python train.py --dataset="close-ups of made-up surfaces with and without defects" --encoder_norm="layernorm" --encoder_activation="gelu" --encoder_mlp_ratio=4 --encoder_inner_norm=false --encoder_conv_stem=true --encoder_layers=12 --fusion_encoder_head_dim=16 --fusion_encoder_bias="all" --fusion_encoder_qk_norm=false --fusion_encoder_cross_attention_every=1 --init="trunc_normal_002" --eps=1e-08
Rows from block 2 of the image encoder of a small image-text matching model, named by matrix and row number. Rows with one number belong to one neuron. Each number is 128 + 24 x the weight over its row's rms, rounded and kept within 0 to 255. All counts start at 0. Numbers have three digits each. After the name is the row's rms in percent of the matrix's.
After each neuron's rows are labels from the 100 images, of 14976, where the neuron reaches its highest value: "strongest on" is what is common among them; "patch colour" is the nearest of a few named colours to the mean colour under the peak. Only what is clearly more common there than usual is listed. The data: close-ups of made-up surfaces with and without defects. In brackets: how many of the 100.
# fc1: MLP up (encoder.blocks.2.mlp.fc1.weight, 640x160), inputs 0-53
# fc2: MLP down (encoder.blocks.2.mlp.fc2.weight, 160x640, transposed), outputs 0-53

fc1.579 096:097127162101100090126152126175122123122147140114115130131115141121135154104155072162144125115143119121140103139134149119120144123123154120141136137122130112132141
fc2.579 091:131128088157147132115122114111137129132131123142133117129129090130110095183104162113126140120126124150090164128124121140140133107123080117134137126105139167124140
strongest on: tiles (90)
patch colour: pink (49)

fc1.527 088:111144125100147148088117154131112134128128112125106143125155124123140070102095144117036115132132131131119122084125143107125139120138183126106114121154137135129139
fc2.527 086:151149149130147120171128093134131127135127115129126096113126128128123164168130139144188154112123140142163161165125129170128127137121115130117133135115135149129143
strongest on: stone (49); specks (34)
patch colour: pink (61)

fc1.273 154:106133130129067179086139168127128129147115127119124136145131099134127123129135116138118134155124139108124135090124143126124138072140179119124108139139124120089188
fc2.273 153:174122148128196086187142085143126128119129113141135121130088135126127147109122158120136119128125127119123121163133126115130107177124082122130131127111127136151069
strongest on: leather (42); bright spot (33); hole (27)
patch colour: brown (61)

fc1.361 132:093110086140083191084137134146112143133123084125131128165131105124140104150112128132136121128128129123106152112123135103120133127152157120118116131124134142053180
fc2.361 129:166149168112179095195118114112132128141127148131132100078114141126133154101134134139107122120134124111167108137132122135131131165128095129123124116118125121173069
strongest on: leather (51); hole (45); wood (35)
patch colour: brown (75)

fc1.69 144:126160105148168129088135125148119131109137052122125122135127083123151137153094144143136109133130135122120154129128144085111109113141119123136118130125130156107158
fc2.69 139:128106146107110141150118128132127129158122180125121117093132155131137106116152076137098119126125125109134124112132128203128150152130151140123123120147114114136106
strongest on: hole (94); tiles (54)
patch colour: grey (73)

fc1.3 075:133140133098110073140126098165109150143100172115128132121119121131136140136134084121152152145115162117133112193123144079123130097155119094135117140153137112155179
fc2.3 069:130096100128138231161115160105142132137131117125135115131160148118127063118132145110100135130149128132121165100126117162125132144123142117124131128101129086104081
strongest on: carpet (27)
patch colour: grey (73)

fc1.446 101:098146155209127108127131104136124163119135120121129133182102103114128155166113134135147142121128137124127133128125133094133113139167101109151101129138129155138165
fc2.446 100:137130113060112189118119151131121128127120141123125120089148181129134070081134096139123102128131120124102150104133111197130144130134142137134121124138122091156074
strongest on: hole (64); tiles (34)
patch colour: grey (64)

fc1.105 089:082127114085140172108116087127143137075131081117108123126146156119144099137175119124087181130141129109132147081135151097129137155146131124124125132129137161053146
fc2.105 072:168151138122133103143104123145128126145131187129128094102103104134125143121086095132136082117118132107123101152134121201126138141122122142125130106127115130197132
strongest on: wood (33); specks (28); wire mesh (27)
patch colour: brown (54)

fc1.442 075:177148141138131057137122123183139112159108144121132118123122098103154202133111145141123143106135143115114107122115150056120128177141138091103150113142148121125125
fc2.442 080:130119108108119188089121120108136128115122131122121108107124135134122062176127104156116081132131128143125161123136130191126147089128158147128128140136121156135153
strongest on: wire mesh (61)
patch colour: grey (72)

fc1.473 112:142151073152155156112124133118118135076134062120132109130114105115143096156106159126124092127132140128084201177137139095115121129142112120118116120127143161138145
fc2.473 121:115129163088106126137123141145125128163122173124120123091148149128139115117165067144096130122124129107167101089130134186122146133129156140125123118146118106114103
strongest on: hole (96); tiles (68)
patch colour: grey (65)

fc1.205 083:085145141171096146148139142116139155131123124104107157143135113117140122142129099152109086122129138125088115088126149091122168159144134105118116127175126111153145
fc2.205 085:187129100109188136100142098143127129114119127120133096123137106136112112175121138144143164115123129154172151166126125162126128101130133138127122154101136174111158
strongest on: stone (30); wire mesh (26)
patch colour: pink (37)

fc1.617 092:062138127164093161106093124129129149123150088136124114138160107118143082157085157119063097131136144114116138130121134111125124126154122126094111109124138196135168
fc2.617 085:191117141087153134173149129130128127144122127130126122109075157122131184122129115136176156120122129109147100118130129169127127150128139128123121127109122052131084
strongest on: wood (90); hole (65)
patch colour: brown (88)

fc1.173 078:158154117134153123148121130132149157168133105116115134140110136129139132106143128144111138123122133139120131125122150141121097143163176126143076139149132117125128
fc2.173 080:102123082155090130084138101107128131127120145119127112136129126137117131182114142134148162114122131153140140131132121125133156120125122135124135143121142127139162
strongest on: wire mesh (74); specks (27)
patch colour: grey (87)

fc1.278 098:116144110128120164082123165078120131122124078121114138139144127127149095117128148141110152117128117135117140079136148086124138123139160118104115130129144152061162
fc2.278 099:176154171114147093184106072170136127126132124133133104097111107126123158134131122128168131124123127110138136152127120154136109157123102129121128109112124139145121
strongest on: leather (47); hole (44); bright spot (31)
patch colour: brown (81)

fc1.380 132:135140124164149111103135129108140142150131103132116106133128098124126155146091140149139145117124129127156119164128141119129112098138146108142100145100121169127165
fc2.380 123:099108145111085120142114126177128130139132135135128130113123163127131098086136124110127118129128123116077126077134116157133148149128093126135128110131117091128081
strongest on: hole (77)
patch colour: grey (71)

fc1.192 083:096110133102084132084106173127121147146130131133112134156109123124129075133120088137150152115128133116088153123137148146123111075158104126124135124146137138129169
fc2.192 077:142163155120160126162145099150119125121122114138127112120140142127117139160126156134136111123119125123163126169130129111135128156119098120129138162091139173163082
strongest on: stone (37)
patch colour: grey (60)

fc1.304 104:082093086135140166115128150122138137099107045139117130157128094133132114117139123126094104146131126111124161103135130093127138130152153121133124122144128143022103
fc2.304 095:180177157115157119146114102148127124145128163126131094067116157132127144150127120139142149111122131116138124136129123181126138141124111135122126116123119130179109
strongest on: bright spot (38); leather (28); wood (28)
patch colour: brown (62)

fc1.179 096:091114178182118083102142112126141152133108144132118129161078107116124176131146097155141121118116124129134117165125124103128135157161135115132117144085125169139136
fc2.179 085:133115105048093153155123117144135133131132117126126143106154170123127090116124124111136098132135118116089099067124118139132108077130115120126123114117116083123086
strongest on: carpet (30)
patch colour: grey (94)

fc1.530 109:111121119144162135127133101105134151131125096120130097137127083120134152181139121150100148132128126119155068107125131127127129120153115106126096136136120168094162
fc2.530 107:170109087144124113130131128158124129129121147119130144110088183129126119067094129128165121126118122118053144120134120151125131124130129133134123110122126088159104
strongest on: wood (61); specks (58)
patch colour: brown (62)

fc1.469 103:136141105143150113082120138158132139101126082124109133152126108118149114087098130142058116125130137113096130123123152107108107127142130116136124127144143123140118
fc2.469 119:128125139110115154143129126110123127134123151126122113083138137132133115181121101140152127119119134129159155127127130186127147117123150140116130131135123158123138
strongest on: specks (30); wire mesh (29)
patch colour: pink (46)

fc1.499 110:094143163129094143130138105180121141156140117134108168102203081127142135133122115128096083136126152112114147092127142104128145104138158125158102130165131125128160
fc2.499 105:195102122122196139112125110112129130086124097131128092136070159132124142150145129124186148111122126131150122178133118165128113170123118130127130133098129150143123
strongest on: stone (57); specks (29)
patch colour: pink (54)

fc1.353 086:142168196141119076158149172139096117133127139120109137098129099123136200117131118155141122140120131141131130078140139085126117094110136121131119122157143107110149
fc2.353 093:147081063143133206087134099129127130112124131120127124154115126136121082179134114122163149119119123144102147173122125178129133147130147127129125150125133135151146
strongest on: specks (56); wire mesh (31)
patch colour: grey (76)

fc1.607 074:128125130068102104130102161121117164136147194130132158155093148118131095118158125122159114133128158127136115166124159169126104068149075119115102129172137130156131
fc2.607 072:141178126146132110155122146112142127102129097128141107125154109123107135177098173105145160136144129131116185130117124071135113123123119106123141148110134121136160
strongest on: tiles (67)
patch colour: pink (38); white (32)

fc1.611 082:097140159148105038117132130135148133165099170138116115145137115112131190123120109162124111114117150091122080165131153129133131101148112119134147135110138120160127
fc2.611 069:137098070123113217157119159122135127069142119141133138139110130130115072168166132098161118135138127118109114099126121133132086132122120113136135127111124124113127
strongest on: tiles (81); specks (35)
patch colour: pink (41); white (31)

fc1.374 091:133123161121095091120135213134111149146120157138123121121120104114148177099087136119128145117129141121123139161121139119121156076149122114128103127139138136185174
fc2.374 076:115134117145090200161137055159138129119131067128128135112154109126123082149135141126167101138135122140101133096121123144130113159133135120131124140103134114075087
strongest on: carpet (47); wood (28)
patch colour: brown (86)

fc1.291 101:129135105081113154075128116119131145135163138114120126109104126124147104128138123141109153124139121123163111110132141110112136160151152125114124132133143128101160
fc2.291 092:147129175130156071191092128146141125138142129141137129109131117125125132141121148117126090121132133116116143130131124129133102118124077122120135096113125159155107
strongest on: hole (73); wood (40)
patch colour: brown (55)

fc1.233 088:159109166126102060109134155130144147139119130130127103153104119123135119121112100157183109097137122114093083181135143145120118071142131109143133144087135128181185
fc2.233 075:081099099129117162160138126151138127103138107127126148119146120130121118147127155110111114134130129113133127084124127081130120146127097125133135136105136124096057
strongest on: specks (54); stone (40)
patch colour: grey (69)

fc1.22 147:111137155113133140157178113119125119134122124139139087120153087093113104139111151179101127108098127136140140155168131125086137123119122148136132190103170148151127
fc2.22 086:125117108152142123121158120132103120097092123137157131132105140087075139121139136169156137091050098128112102109139103108055129133113121185153145141111140119121131
strongest on: circuit traces (68); specks (31)
patch colour: green (80)

fc1.315 083:111145106077115174124115126173128155123137090131119157123149135122134090108152126122071053149127116125138135112124139135117112129149132115108120120144143135098129
fc2.315 091:144135113168171127118142115099122126137132154123120099120104130132123147183100125143163183114124137148151155154126137160126153108125135135125124138127130159161163
strongest on: stone (32); wire mesh (29); specks (28)
patch colour: pink (43)

fc1.618 159:146143088148160129108130125149111127089131070132135125168105087119142108148100144124135107134131135111098181170133137082117099099138092119131120131128134160118156
fc2.618 152:115126148106111144142124134137123129172122171124121120084147154130140119113151080140092120126126128115141111098130133194123145152128160138122123118148117112125102
strongest on: hole (89); tiles (60)
patch colour: grey (65)

fc1.378 131:113131156121135138157181108114130126130121120140129076124148084098120094143114158183100125095104127127136138158164136120089133128127131151122126183094174152143121
fc2.378 080:129118107155139125116157124135109121100094124133152134135106145091078141124140130167160138090054105122110100107136106110056131134112120185153145138113142117119134
strongest on: circuit traces (64); specks (36)
patch colour: green (80)

fc1.72 122:086125136109101118072118141129125131108121096126115163103150122121145095086129132119071111122136126106097103101128152080121124150136139100107119126152138092100137
fc2.72 133:162140117143154145147126107119124127125122134127129101104116118128124130179109108140172125116122130135147173156128126187130136120127137137121126130117126184143143
strongest on: stone (36); tiles (29); specks (27)
patch colour: pink (55)